A small masked image model, trained from scratch.
Model: activation relu, widths [64, 112, 192].
Training: muon at rate 0.0097, 18300 steps, batches of 512.
Data: 203450 training examples, 46.1 epochs.
Rows from block 3, named by matrix and row number. Each number is 500 + 40 x the weight over its row's rms, rounded and kept within 0 to 999. All counts start at 0. Numbers have three digits each. After the name is the row's rms in percent of the matrix's.
# conv: 3x3 conv (model.blocks.3.conv.weight, 112x112x3x3), inputs 70-83, a 3x3 kernel for each
conv.5 099:518477502517550439525519526492517467532574500478571512495467456498446444512514473573504542558396486530433469497500428527470476505481439502541479460493493487483485450561508499518584501514484519404548495440509515507499491444437512570547484501523526458431504443428478449455497511465496466559513519534475455451489529487509475528475510537502505404481549427462494460473562508476513500
conv.6 100:503468436497420411512534456466500516453523495507511553516567542456417532535640569538450523489504467461467488510478474513433439461518474481470542502487536510505547489452479506511535447496541503518535451469464579490481526496434536546459553568551485452442476449426442479476526513505506507579505502504522537452512399585530539520518487462489504582505541478490532532558570545502527480
conv.7 098:523455484530516494537498467530492572530488519519486573447551479339578514350578547519512559535543514525444519489509521472520488490518464507530546474540528504517502470458492509646557481566536430506503496524527439468454542493489559450517518544537458485502475508487484528486508525495502486499452514484463527500472445502478504481425476451402526496420517458500490497512480493488530514
conv.8 100:522510512534382370533540574478493519512510474510514547494516502468505454498513521482516465467471481451526507489461487442491556472537484513540512508620545504455498514482503496411504478595479539530505470598534505465507497491461529483531483468480482522489527508486503486488516544530567503578509518557474509491475481654500522519498518474510522427501455404427464437446439435395479471
conv.9 101:543515558513464493497478533487590521435484532459470518544580600419446605388403484450442469443521501515557491485436502492542498486571497468502533504474520526532567502486521525485495552536540551562503497472444469463474458447439503464527508537526482633512502525454470471479496455521437563571482549482482503530512528472495552471507502507458423438524494521477445467491490505467530535
conv.10 096:480525438517525479466510468465544498432642576477506549491467491571475521470484465476521490425574528518442479464563463473492525483468475485501508501487478507503479522476563494458496545507525516352487561461469480535561510531525505437506443426473453685675437516629480488441503547533521541553560520522511516468519569529505505559549480526562435418496551497537495522540411460503507506
conv.11 101:468524534467513496497535509514471464589502487445501466492524511514498561486467443548421489518494464559527543476456442515515500535525559491507503494545512466486496469598547489601560456362433498538619460408434514522490541490360523545476498473506528465419475556535486493553525557539530487470485510519487507582513545480505513566512496476494588620467521472485474451519497463470480444
conv.12 102:483541486459545479472514491473505538470434475512489382565478461495576500579526509590563463442466553492502514516528505473502566490464464479531480507529488541585469449450462456469443495500453583524541465481484492488449476583522458446491516513448545477512532413500571490514496576505477455523492460503478438515453488422504488509483513522523533550492518574473461454483546492524511497
conv.13 100:552510549530562525539493526539576473553544566444465512496517530497525531516433478507476481571588483513511446502545488537580519481505489509537504442572541445524529470476537467457456410498495459495466465495494546502513538557584544527527518487448510567489569679529496500477483419477518505501557538546497505469511466595463490505531520525510498423494486411482527473444536533447470536
conv.14 098:526492496491527484500462509575475462524459524541491467539420492496498539480503580439449460493583530508482535487515526500632596478519516496571489544514486536502538548562525462496531451502484512529583531541562533490516553475437495406477563541558514479491465461478484490478511529521520417520539459524515520543519537513526454573491489533479439480492482462496497493529500456444478427
conv.15 102:504557495555475440497522506592519544542524504498552488544536469569445461466532506506491482635512454441478515503526513534544485473472474486470491480588443489477541459448483486429459467395489491450460549485501493469470492488445490503445530539499530597613522468594473480528533582627516670485478489533485543463523494449471505511475526529492478479542488503539504480522489504529565507
conv.16 095:477531489478488470497496457586508430540515495541480487455467465537392542600425585444487498454550522506569478459442507508563515529513524513499515476531494457491480557519541484454534526474488534516549487483539530479505500479477490512506503523494432508519491539489522517499446530575531500503498508522453509512488528505457476497468538492426523509430481494498492481498543514477515513
conv.17 101:469495535509498536482457499470495517523527490514452450530486554541478444444455428540518484446469519480529491505503549489532499527525503513482487482476512489466476525531474540468502497496496577552576452501487491525496477457455548631468496455446480467473553520487562504501548492547449496566387452514548498553535480523443471518535510498589498477470506484454470492477548509499477508
conv.18 099:478503484481551527518533598510491509478513498489460443422403450518490496525503431500529541453515575532480500496514528494507522541545467512462516480493501469498526510527507512513474580541463527520481530503477463409411469489493500512576570582550518474495531480452492488372489483428477445486474519499498509510487490501473500483550496566521449503513545523518547545519511473505495461
conv.19 105:466551425470458452506484503528502512527553539540477547498497500460456498452393383514491457518462505498545480532509506477486489505507490517523477523584474470517530486510461481479505501482473512454460502548471503466488487477461542536419527521479497505507481491471494462574477519506468513553516480549519492453525471630489459497498509503470457500476515540465510532493481542516499514
conv.20 098:547405565565395589566407570446507495481571576481505520540534509493514485507524492499503512494534503535513485514505517483505488520498517493454537473455460509469550520478487479530538542524493562456562486504569514441558514473501543506539502538570543571578532592481522505505533584487449414470465461443475489469465375417459494478499520495519511478533447492567531472494499455514481472
conv.21 101:511497527519501504475518515492515476474489454529475419538518510473502559454501527511477458446477546522498468461478560507526577542550547513505498507531497502566516515525487499433492493539474484453481495510468486532457541519535528504446455474495495486476511490461498445468541506569542490475524497489535545516522480410524507471488510491489423500488462490498496448500493472480493497
conv.22 103:493524495488550505500506503534474413507514513488505522660577612562469546454366415487492413501533519452491495528523527515471539486449512523550538513538549511479520556537547511451520496464496515530512531504490472486462472492471458489452511485459509520502503594541485536543585584501528507518503528531529506510531514479535479507477498468491493457459510532484477492506495446513476455
conv.23 099:457523557403642533536467475493503468509582470498509488504460494508601520480444510506505516476547497470514487507494513518517496499503517469415447464472479499668426492525491477471475481480503508458431516478498485522517470566512511428515510478510522504553487491541473487463428493520466567511493502476505525515535458428482535509526498514530485444527485475498499488465424489569453504
conv.24 104:481472488492465477521510496522520467536528547526594572515487509507492545524492511535476491530488483464476493463462461464481526513487517523518512490444514516501498510520490477491513474537520482467455481448477498476520482460465499531478496538536421512569432682689434562587476465477479460487528449462483482488448501547507522514485457482454511574495532594459507446515522482448481514
conv.25 104:521523465509491512534514490554506510562505499542468454495521444479483573481561435528545519524477518459536494535501510485502509482528508543532490511535465480507487467477484495424456511724468479443469489628465489483484484553551502517579513490569523520514525490493547510498520472500495423462457477460472538493514475550494465507510521515480574496423424443498505475489479502487508521
conv.26 101:520489486497482500521503498442487509497553517511483504528514462524556514584514516449464445440496483459463481492465568469486512453394438530495487522533507466507538566645624447385395495382446445435473476504495525490470469472513488510537462534568488446505491457488502486488480411494426501524449470498497507508541509490506514511488515459508436386506444433521529531553562544562587565
conv.27 100:477469509503489496461440516517499526491527474545530469511479483518552511454518482459419504483465597521548595494531490519499462482474500481530512486439485501483430453426465498503587512540643490468491455501508451482549507534493553559534498507398505513478526512463496484486542469491458553454505500435485455467494472575480517493486522480481521515532536486468511511531494498514497483
conv.28 098:479502481503489525478481521542476494491510499562567525523515507458400462489558528479437498543578464534462475523487465484459510532558508504492455498483491550555473528522504542478524466503508509468471393468510506471504505579500495552494460516472492525539570595516499507464513501458542453573533470520506536460516463489523503517536557500528521462504469497540500564446430537496483546
conv.29 095:435599498452545492460521476464484516481607494458480472549491475463423514501506519479521553525516556552576535472414550484486530514581535487498489549540472478548479510492476470467483474491426478463543462516483454544487515494479528493460496540547510537543474512499488518483500556472534613581450467454523512488495463528513450467388362346351359373381338282567512536520423478460463525
conv.30 104:435532473438532483497460460509531491551531521518496550496528527528514505493518474467518514480477461445460472449480443478511492510447471492545527496406426484503500466485467508446475481451499521525508555545488474511486533499521515474508543507535505484454488486489502477486466428467522439351472467488482420490478482538484467425503488499498518512503536523463497436509532458476502470
conv.31 100:507470465463486479461510501480521517471514554481484551497495521589451432614578509444473523492490516506546477517460511589648462507490490482481496510503501530477553489527518480556497537563474416477465517552498508502484507509505533485513475464526575561507522492448488510521502431464557517471499516502492447455536508510497527535508538503521457508464460497484441454470497507510489539
conv.32 099:464461548491459528465529497421450415436463424502518413445475454542444403612460389533485488481475503458486511534478513500489504501485498511522503482531483457442397484509510486532532466502560504554459547532459532514445504507487484455533499479495519494441539560528519518449496487517494525471509519528489465519488539519531517519520498488499524504519497525453513482505525502528500456
conv.33 105:475476472454497453429491411441505551463473534450476546527470452452526491509520469522522491482528500464482514446490466516641460547511506459508498495495500484465470545499491472522481532425441464521498526498499533446514581521479547478524465532542512488457556500557485551568475497505524582548520499532487470523430559497497562484486543464528480498522465460440522504509572489493510452
conv.34 102:478470458467484412473472485504526520492461506485438529513533501480579518441490483497457493598500457592503443544476502543617553461484492515524488534510462511462500525494468518579453469422477553567519482512486481492460509534515493427502459515521503545467510493456525511484524428505494547607525523473466430459489530546497458524511501483497548502524532430483536480450542496477517526
conv.35 101:435513502469514503493464444505571566482474578446419455506483554463555553516462483464483501512488511500481525488511483455481489493480496466480479509474495518450490514506488457380461522487506476474449489469510512478530513498494452469520470555458456523513491529538498503521492529559458528528451518511510483517496492523491519543538489458508474497473481523561558536554543487536525448
conv.36 100:472513483540480518512501473490468468501458516517485506510470470493485521491462528556550485482443544531481530439546467481496468480481476524509467537500485498502501493473527481332472490485508473397510461467497518499505505497472518590489537550562447415376476437420522508465549449457501482522487485498473515472470472490492508530528461459447498495456465455499454527430342472493449526
conv.37 105:479471493512495475505522521450444478453505516418496506523501538547508486489452488491497457561533454544500517495525486551500508514492411542517511508500521478500499462513533456532553506469540543506447488507467527542485465458481472537542467514471453502463456510494500466479496542521481568501456500471529460514540476506519523452553512473532514461492446466575530523533572518530503512
conv.38 100:478536531460484514435468499447495533406528513462486498597496448488502464471497418493598510536497488451470495527543561499443552507561500506491481489487491495483555412477520528450442491434503576538487536513487595489476496415458479514486519498545481435501470475482497531522520525525536517498467541472523492485476546537490496479512537549529507530503492483519482447498541467494512493
conv.39 103:531464435480568505494501471476518465523561485502538505446425431610592513640489515474474482515540519514435505458476488530510541468455479529537506498424528527527484458410477486567563460500450506463526514560479504484490504501538499432479511545478502530451506512480453521506506480428530520542528507485514495436505542512468489505505469490501483473527498489512513494550529493530528504
conv.40 101:448483471522500499528511539488531429547516484531474444519564477483527503501466512492515534501546468512466502504552456535470491514461525481465493515474534521498471477579480499542406488460517437560488459529460501499514461448534484534531474468478510454420537461487486499501463556475498570476529475525514479558473500509507534508487546560485528466508498476521442476539447514525461485
conv.41 094:486471462445388443487510494483514489437468496487485506484430472462432505522506574494492458476538497473493511498470493463495464476503487523501490561617557526471530473462536452542473474513492498428496545524625524424537517492521514511532491457459504550514489413361511500504529520490473311364507484468468453445467390363509479476519587516488536430490525485497524512467515524520528512
conv.42 101:557509450542443438505484565481572501475528543465494507529529508424553472459495505521495497473530484508472505495479475492533453499523477500488486544376461492484526543566510494671478482496481434494534450500556506494525483529493514473503497512500470568517469498494467489486499425465440405452460487525511480486473583587516509530464515535503475461508470500459499492480520562477443502
conv.43 101:502478530464503501481498509463467462441489519560452512466536482551487453582454463495453465682572450483532496520468462541572436520488509493514483472597513489535519436471451790557400630522419508536485504481407503526462519496492526549498506469512480509567494517502503531529486486474470516507512449541495472479513560450472505510529485514567560489483495480497491503421450490452469488
conv.44 094:505468431526473455491488487529500495537468522514493519527489506497533483476468489434609370533999424348449363476548439472528478468446453516510499471452515500513505499547488540524535514543526502562437514541489481499496507520528523494540519496463527514503504527484521499514460626563498609556487461465492535526472513533490515473505441461542360298529489463491536515536601556468524474
conv.45 099:521438507502496556462493489519479520524530577491462485531510524462549500441516483428483456516558473509527465462523520483472462421442459538508503515481486537506454579512524496394429470456441567518494529499444487509514512475468558413454549480447501489546476494512453525531496553522551549516530533555522534459479487529542493527513494472506457473508419511468508491526570570533570542
conv.46 103:508511506488477503508485477458487471451508445461385432554544487586570518499504490477426483504479474516534521479537447527509477475428483535507497512519497511569528543536491501465570486469551443498446504525529488536512494472493518494514515552523450438460482460463515485465526473468431433480472521475470496479473403548475466433506507468502430549529458471463489454463458464454467475
conv.47 103:520502526434480461461484498517520480551513533544504589444461559473397518504461537495517548480447503479437496510509525507460483482434483471486487490498506528545502490448501434431489459469515495450512457474496486484527534482450490486463547510475463487457508516498495522540479507497476426525508427490537494500572475524552496552445442419491502471500523506517523493512526473465464423
conv.48 102:490536505519498521494513486492510510541541475538545475492490482477488508471623569522489517502500519491482482489455483477494477478484465490507492473452528483504521479480459508412454553491438589538459515464522522475520483523488468461434492558533537524507502453459517494473528498520486503533495492453494519526516520391524577557484477497478427479559513538457488473460513460467524487
conv.49 101:554397481467480491461461521505534467536509476497480442512431450523510435556443530492547485561467466485472532525468522481429418475488542476481491498417546514524510502444516515733488522445563451494460514430523489563515511433519519488520488523508575494500522483511506472494531508597556514424540447544460405577469517500475457440520441483489541518514487494539517550500523472500444488
conv.50 098:599375546560457567506452499505502507458508552531484507512507492482507512442455502519541519494524477539488505490512501517500471488489509509445490376777548495457473528568484597448506560568506443438532516546500539507512470589499484421495475491479494571497517525484509498508534590479498637472519498479501526503451566553500493503506550488520371470501509462541499531508446501467526506
conv.51 104:511478469456501465512524514502452547472510491507514512508498518440488399509479485514458491514451472544533513571428462517423446526545519500483489507454488505488492529453493471366469524479457538598491494534437517475435478480452533470460541551536452543531453519568441506499547408436479340483508517506471459449476446585507528456439466459457490552468475530458447501503475506536474504
conv.52 097:461496504537453581480444565450472482450489452469482443501482497507442495460506549469482532536476532560479483492531491519548475465445478511476518492495473501449480528526497597590511524564456528481487539464445448422439508492488528520534534559496428417462454426459493500507504564557524623477496521466497452455504525520468508461569457533514481479518515570513522502548596508519524457
conv.53 100:530489465534498480546457453469477446521543452529519531486453480527543501518462464508470494460460487464485494485496493495437492474528486501505467540520508500522445541517493446335483500514487517499478503487487525544505483547550510526517416498429447417482506471550497475505565468443553472468569527511493520534514520496516482476519510517528439451513450494435506463543504479451441436
conv.54 096:531511481509475452505467525488500474472467484505533556488521491500447450519513490513488552478525463483508474508573535449844602554426494474472495474504489509457492496475486534441463494481487504484516483512515504490500487493504478458509440492466502481472538499494517527530520554515512490508501478480500521507460530455477482514517493531515482322537531452533560584600610552535629527
conv.55 103:774380647536378517653409596441453504459524538457523536530507498463485508497534526514494506509479495529523474478449489488487481480496471472515521444459495433501470498528497516497544468496513715407516570462518532413536521502470533506448518480535515526556538472510515573517511512446413489524474547504448625492474647442466445500483514478519523464473526455532502504507495505500512481
conv.56 104:501456436493525474477513524428450519488433498521483493479444441485531455526571496483505506486448514519482471513496527481524475526472511515558459473640455531519447496559525520536526481478493536478552466559525465498505493471487525473502461471451515530511546512485518500475531427469522518509475519527522516552507446552524542540501501466499525545528477479477516475480568499496535491
conv.57 098:477454429573536674453426421508477530520503451471509489503484511495518507506510513488507484530524515467465519505491490523513485467496470458463483589530363437450508488537517518456540514486474437502449530563545466496472463435447509472506474502470500473510534572544488458485520532458482493472560522546531481534511555447530573523481482498478522492491487488477538506486518479478477512
conv.58 095:522511444531491509462499471526519533485459472516523487515522487548583513561559536516487527510466510542552525485471519475452527535565528509536524462365488426483523529552556426426526439449483522475492452497501472529505471498498482613509534501493518423434475425396532463468483516470487647468501453511508498529497518500481521494527479492547510536518519507517473466548520482478496464
conv.59 096:485529482495506530463552504441485444486533502512522496499480504515515519463432454486473483494642512470482431516493517478533532457445464537464509530558475523503491433399438510770579503592538528558424487491489532503469471495456529525488490502503522531442504571501509529534509457455592513492552554478516448505500551573477507502503470509449548577457543535487529542467499506472472535
conv.60 100:533454496498506486498504548416424467449474436450448434535523515454464483494527573498509502493485528534510510517454475532458477506522497496592470493589481517488496477479420495522483496471484494558470496489523490489480495427494492539521515551529483460481503458447521489489502442381426535496499515472530536470490461554527531540493524498473518518471499508434496493473599513435471467
conv.61 101:544431529546456481512519521496535474552566493520545496548529434511543467477514488487504516545415469529458496523462517515524524512564546495512500554465477521474515478482512461508530472506539452441512467394498494482424515463537507502531465486501490521523532505449536580495525518566472526513472553556542496494527506472469484518507455547497423545521355421543462514551492513517509559
conv.62 102:447474452495521499510566525464474463474465446461489453498544489512497509541496462524503504508499490465526517474445514486517595534599552520503494513455461511486469525538501539577489424507450470490491483456438439410424485550546507508524506578549433379430508561490516646546503493456480474503515481469465542483503541451510476491489538495534529480493502435561569578538509543501454494
conv.63 102:514503478479498453425461399569538503491478492454460438431444515436438499447485504471479474585601406536522415508548473520543459503477520445488531484497566491495479493555546476554589524525541441496496479485516487544472477476575493550576494488519543492488521472509529539497458487476477549410491524477482547466510560474499559548473506519482513534520510513506491493474481565467486532
conv.64 102:529392603588400533510448565516514500450466527517478499555552525428410443482521537500461445503528480535488470464455461455453485484476480468469519573510445486479536506468533492458507465491496503478519542472519513446480517476522509509540502504565524555545479483515524526506514435505522716491525492458437508507499488495480478497522544522497448512480474556495538483456550456539520465
conv.65 104:480501502500496500528504495474441513482483520502542472482538430489536444518468504525488523504435491490481491525490534532514558489485512533502487535500494502491452480572442520520501489449464482521447499485478500543540499498541493484488450455473493420581464459618491480523458563540476531601481500608516481554480565492504496485500529522528558531487543435563500505611464372563540511
conv.66 100:504471483476466488485469483548533536528538512524537518488527478455508445462538513501496496464469507474470521490450477492449499506496505487491511506531487526453444525474490535556516535501466398490492466535505474500522465447454462515465483448466545501505498517515508477486487502546493501465464465498504514474498496490498525496507485520480522566476484501525503461506542427413439400
conv.67 100:514486506528492513479495504506550503465560532464533516435543489485548484559474457508537513504424574552498536512476578552453483524527488504564519525533493496473514487521562510497494504533490533488540436475551500527461496556467499563516529568583484484466509548466431481497480550500503465500460506486489480461533506438518516552502494492503486445487494511515483448502534510507491493
conv.68 100:502486512502487533521493460494461506515517513566557515478507481478515476484436505484496500484406521470540504476435492522449544504535499507516522501528525500512501595651558537360613548669564515535507484579569446513487457529489496436489477485496478464508540440458500452492473482461469418446485464509515540619531523594534535521475525508526438442487510503483494513491467490517515541
conv.69 101:488524454517520522560514503527490513566586483563463530563546479557522475463560469508477473478611466463510540467547478476561537510504487530482503496526558476493451477484477476444433539365471443525533494547502526496475464563493505501460554547504524498496531436447489512506482487406505624520471465517495477431517489457523478493489495517475499500518472499461537554519503557473514532
conv.70 100:502444419536492508490513475560540485572521485542560511575544534567506562444399480521483499546479508485506482470414470459543481503468450559510502493452541526519520486533520474688465473532514531533514533510461509507469458440474544529571536516531503469474518530524497510528521413464530606557476463472495476570461511513469472495473515561465617550495465512488456481507444474550486506
conv.71 099:533494541514531534507496454475434467420453494450484466566496543596581554574505522559601554540482507572519541570493533530470539511561525476469505563417505531476460494514484519502461515518489510607525471507536482488515502506551464491481496463451454425477481512564490500513529359502442354417508548497557576598536536570534531475514545514591501409520498507482491513475441483502423516
conv.72 104:497478494495488469455470489437540520466531501422598472540541595381435522449476432543535493515454495459429500504527466483481528449510525481474457471543504508484492526531514485393526501567524493512552447513474441529531549549494531513521565464488489489488492437516478480475466477502456468484504475533492521492462534467482536578523519528524426432499527484509517471498447519504477478
conv.73 105:502481487533457476516500507472477466454474472515528552530545503485508510567411434540506457515563465533430359502497529501514442473521466489525506460487521479486484498477505450506475519482577490548539503614505528510508476470459504534526519549480540496550502545515504514527478481509531479497469518499493455514490531482504529575505483519486492475525467526504520525534498496482482552
conv.74 101:552460510517472492535512517479506526471494532450551540519554486529546529513495531449503553495465500444431535511406528455298542446547486502525520453516497503513529540500463460486500463457470506466505496519510504542511528502512523515477526535500507504500469515508501484475497488496511493502468516477507482470519447525515496472445408442384594489409524509457454498400428428333374439
conv.75 100:468436494447502484517485505531542544454563469505478530471511503429477490462475531482423527426396583492525508517430488473419505526456496502515492458527471454524521513537522455497492475518513424422501461519508529482520456491495502441406516493519483495481535486455511477494487563527430428555443570542479450447480403500519483529532497516476481489503474509527508501539496534515563566
conv.76 101:503476479506505448530460502482509522481499595466630512503546547490561505511409426493480498513507507437458534517570537528405478511464487497471517568547520531617475477492435529517443525494490511507481507452474485516532530460481490525561484494471482397509459509541489485523448590469530514433541539544528504539497511488496436525511457485471571518536466445513504519493456535476420479
conv.77 096:477572504517565448499534491513466447485522449454553482588546525561507502514466473561555527538499520549539524517525519517498560529556504449485507547702477513608479560506497542512448513495511465456489515511529481504543498456487526560537461485494517529524486478499499488514496508524557497570492529490516536470512453501507510563482501519518463504512510537474500530466474482505457501
conv.78 105:266748188397551316323592299508468460512443566506492436509545550469506549541509516522492495479488499500476555504504462454515516506500509479500525530472448510518435526496498539556542520584524466582422456403466433580404482525532493512479505564506499559442492540485538508480468533548545492454506457471476506465491494433489485564462484506482500539468477516461508552484496524482503541
conv.79 099:494478468526535499508488490560577590546535492572489453533600525603520493581504484468479533462504521457490499498470543505453540514526512473491543483486516500511556543483530539491508511496569507536536490472458440468474525527504534564578555556552499517498480501474469460444546496492480491494491533482538528480546515515530524494512496480486438488433408426470510470537528494547547504
conv.80 097:514486539532447469497519525475474529518609511470595495489498480490481499541622534459493500489496469465527510464469496467482489476493502522503508536387488409674517536526540465498544540405514467427494481545496485552502482459476469579472477445485488505480554734643487575513513525536550491505513529589524515547490484572498490536499503485511482468493475411528501508513518529486431527
conv.81 101:464530451530433434514503513463528541478500466475511527504514523505564562468404492487528518541568498448484523495512506519555505474476489486497468491416551508454504472498491514561476476514481468525466585455509545551509497471474506491489508519505449517517503485506477499480524417522488583450514476457549534478473517574510532484445485447479510503513481469495449476527452512556553496
conv.82 100:466521413463526418494467444569540535523502500480443507507488443449492540387377436465515487487503546507514476479492509477519498504488514504501482468500486501481451484500478516461532528475518522514507493397468507508459513513421500557611472445464495461449500556591530502477488568531512514325522500445455436427469561453461526447504464471521473486531484475488486498521543534539517464
conv.83 100:512549372495588480516535570501495533471516481487536504524486516497504563524494575510532570514491483536532517500500512526487495536538558458464520471532421499428479487497517513535541496528482512488535477448355502517473493514483506491569512527526522520544498480488534556589519559496515535598507539552490492532488521636494533583527496577508470455507497577534533498505482471539522493
conv.84 100:502484454475484391452475412488504524548584535507510510450571568445547529502532611528506497518496496525515492556510509476514515479495491518488462499511454497466479480497514397465495449478467491497490419420506516496541528428511474456507448479401504492511519490473525487474477479451490563466543522534469453416449504481482507503507468446490475483530506472496461504501491505467529498
conv.85 098:499521452469525498465518481437557482517549549476549561429464491476515487528584527604575577602531676655698582514424537515426469568449481499510452492470492455497449484564518493447457495483478458478503482482538486511534503461500460552557473476518485558575497540569514558527494449519501466418485479475448462529508485467474464521506490434524502426524439409452507491520508480437439411
conv.86 104:530496585528466493557508573495529453517504557496493554492444518529462465497536540495533497487549533495502580493553508486478545469488561525496508536486468521499495514528524479468467491516489501502507453516521516434525438468501521544485502481500461479471481518417473496510454510424486475446540503490480471533506437584441464448527458536525511497528503540485506477493487436516521479
conv.87 101:538489476496484440539466486566494445511572578581471490506494507480544514544456482516508521537492510514497520522527508505526515538468483485392485516531500502459462510454499508420553470510518587438463440504530509512526485543496537484447513512488501549493522453459545545504519648537467500448509521511496578577495561453503477545508494528497519480520506524516511575501407506470537513
conv.88 103:470486466510389462453501463496473506558532533566545500502575449441384446559527461557471463533594531586573460496513524477402488479484475529553507506657501491561456495464542523443551467580458504466501476563593475470505486471493514446463475507513475495521467475474462467482538543492542467498475459517469483421490459600493540499491495520457488523532516514488524548504484468492475495
conv.89 100:488522511465524538515537531601514412510531452441504496572438440518463549400525624512506538454434521506531514542503526492536510506522504528460470520564477519489474516535541495454522456493522580560491539540558504470511488510521482575515480563511433436468455471474502518461483584497441505448467447487516569563486552493495472488473505477491471415512482496482542491475559542460517499
conv.90 098:498492500527498476487475490440469412536516438582587509457512453509436486533437448508504533470541501498531478486516547505490513520497484483467500472503531530524572481515531514450527517503493512512538506490503462441492461494479472521495566513503519462484521440452537501481517455497515488456569529469516485525518500516568520455479519515505458555507466535464492506508532529508519520
conv.91 093:499482531499456500544454511533494522532506487548502526478496508487576496484555480528531537477406515481442525459547493538778509495573456502493481494550515471494473459415503467607457487531438428515465515505460522528482497515476500516517485496517529503507546419448518471513497487456504445420489468471493489480506485511506489548547492485507405498567489405485483488576553505588559473
conv.92 093:515500496536458489491501520495555523569579576511547555472506472504488507542494512488533485494405483460427504499548522569538568504533501453460475490515498532436504529492469479469483509466496467481486452464506548500523469568505493513448543478498579702548538681588514525512492405503481453429481520496459476521480423538504490496481476464475452407498441446553529537462424496510463484
conv.93 097:520470451537490488479467464493496522496403492490399455443531562423481436429474505525549491492574467503479490487553516489478511527512494483422500552408462513516518500350478479643517487445509526505482469539558521526516554471458551508513521518507509517480508509530521511479547457490493463528515545533468530514465456504493476466539532454453553586528477501483448374508592431489523471
conv.94 099:424525452483499460540472516495518472493455502460520465504532507451421456489533415458545488546579493547539488438494514543483486467477498493563526536438513507434443452493533539491556445538507576501555524534505510500516531547524485593491510514513526323446475443490479440490504312569479483503443517527523443453504451437490455499485477436511473486517509495483435438472510447412454485
conv.95 102:517465432505459499455492476457457469546528511522539510470487467486473540528485543498494529457549529472476494505552566491599635557514480519507493486567479491464521503527525549497571556494474483528556475530515516486481494527481496555524510472497504519444526507494520480488473418527493561482470450517516510465526458599536552484540489490500481523502480473498486472501503449506463451
conv.96 099:530504499463534483487478541559568536505592563448473416538477485478386402545525465504497536506507437555458442480493430585539411550570516497534522477523517482476498523497443520512448515547477480481491502501503511462489517515466504472479478493444508478495543479502516517520476521605453526598525482509546507502497469494545523517500464459533526495511524460503496506510488471503491461
conv.97 102:436547486489520493507501474525490542549549518563498496508498507481503551472539547450482490488631538463485518586449527609387454535621561512437485472433453482511482489513498482483507495443501504469449518529525499462492496503487507540471485530524550521523533507501504554525497485443500477526492467458462484452469503487489480474500550478547569684535502540597594610609608574602560589
conv.98 104:455482466511491478473502492471470529482503496480497506455523496479520542423356425424480531468490531528497537558513520542480543560560517504560467515440501499519518550612507523536484537482438488546485573457513500487475491479509422495463470562437496456492512487473537514493484412468528498541540531540546545478538541484528478483491511480445484531426520492577548549542534490495486466
conv.99 102:512495489435435545538520529508487511532479473504556519515515491512420511484460551522530503472463493449498518496514521469480509473496529497497519572490457558706424536516529499523475585451517476514481605393431441544499514481468517516467557466443509536498456561525516563538505471480479609565463495549480456496457601465474534517490495462465505499502561401442462488489553491512504499
conv.100 095:462515430513469498489496488579498568548488540488523516505552513469544524499604569543533515506454478486506511507479449526479502493471499500526531480538514493548471512544553475703693482466492545542477503517538501495505489525465539505486550517498464468457474444461522489467483505351475542477486485529489538546484460552467548530495511453490450570523494465496495471555550554486532532
conv.101 094:506518488483468483528511534538539508496482449512438453483491502504528517481521456439457449497645512393609431490483497531379432492540518491486493510443463531539541511481485474525516498521493526500454508500513532509514503484451509496463498534500486471437482480435501481444476510535507476502495508530497500495521507493504476534457465462427605704380595620513494514434418442440382436
conv.102 096:494441471499502482502467514516526515495462484504474519537536510516532488466490462407400431387351405435423452383547471408525523423397419519490512489460499515461487495586527495329575561464507485433513519527489457504511511408420527504490532594524504464493508484464523523535520560471487561550447477493505529494532511475479550501473489464456582582472496517494516488539500426505521492
conv.103 102:496521520514511535486496518500542510529534530537532493581487466552508427562583571530541537449511448560504489533494507532469491499475518516490511500455496449496513501471529435445473473632507469518549474588517459525513535502457477463502542511515534493511480502407520538496569504533484561580481501520472484512522469541481443562496459525504466495470443578493509488485486482489461439
conv.104 103:474539480460520456495513533425568550434564488454435480510515494496423508439560496477491452528492463514583487493530510479553534467442514520491500469508478460488500504556511477552543471472480514516521496480515506519533473481504455453490427409455514662641438421460429420473527492462514519459558515447512513483506500539457540515473518513480510484477495487460404419485451466567581498
conv.105 098:472445524485484479515493475555534532453493480553453530413497532477459435571555498539480532527578559456497511502545494431485515531467477491517504498571512531527500466470495481472498514476494490550508509555545529461434482460529546482441510581577468503482514512511492522504455446492446511498503465460452469458461487531533476476519522483480495505479520488487519519494494483470501468
conv.106 098:510494471492453434518462466508559532516553506565505527484447500485520533467487557572569544453337544543500526521459504503435503527514511517525484520512507518487470540519514484426503513463539472457519457543526518475482508431514537471530520598498525513497498473454522488511470523459472483548477474489492511484457531525506504536528509513513434379494508499453485469517548475465540469
conv.107 099:518521484522475379516471432549525521478417484493493484474444469484451426452454407502474483532470499503473520498485469519510509519510424488496533534534494488513518507460459478424536499494520506511466513528530477499449511473381465464427520564577525559539513515472521504517531506562548547630505516480486466453488506461455438450500497512475433507490447532501554489518521467468507446
conv.108 099:502552480538543519433605451507540524483590516495537564499487516498487573502466543511429455505587468463459539508477475476490466527518497460470517524484496483515496491522503504492493521532455468499516528506503442492519531503476510561539520538539484538445532582522508496481373432463489519504466521455459526510416573515513494496472481516538441529535532560517520511491508506523511570
conv.109 092:479541536465462475513489526539498517543513485543510470533481441533502535522516529475477463437398435545440507531444531487408452535555530505490517492505498502488482484491526458483499474499478466442471467465538469454499501482487511497499476459501460500474476487459487490473531426448523304317487465501494490480495480494484484479486517481528616573491600538495500468438469457451447480
conv.110 101:506509469432627417522476440487519485423535480455506493489480493549507532539657527509521510470497504481524548545481486506436506519510518514494467422383477474427494473503510490522483528470510510453530462552488548523542469456475512437516501475490525487469441472448529444512463483494558413496541534492478521519587559562546546523484526510540522518523449477495531462599537544508501507
conv.111 099:515448453540446469518473454493490480483418557512483480533425538476402414535366428495484464467590533490522514509540513453552511485508485517551526526538493505521502481544498453549519443544468472479437509457459509438534513543484517504502491484510529482441534491434550500496508439482516496528489515498460459528488454498485458524508534474494533402515491482517482462501488485460513473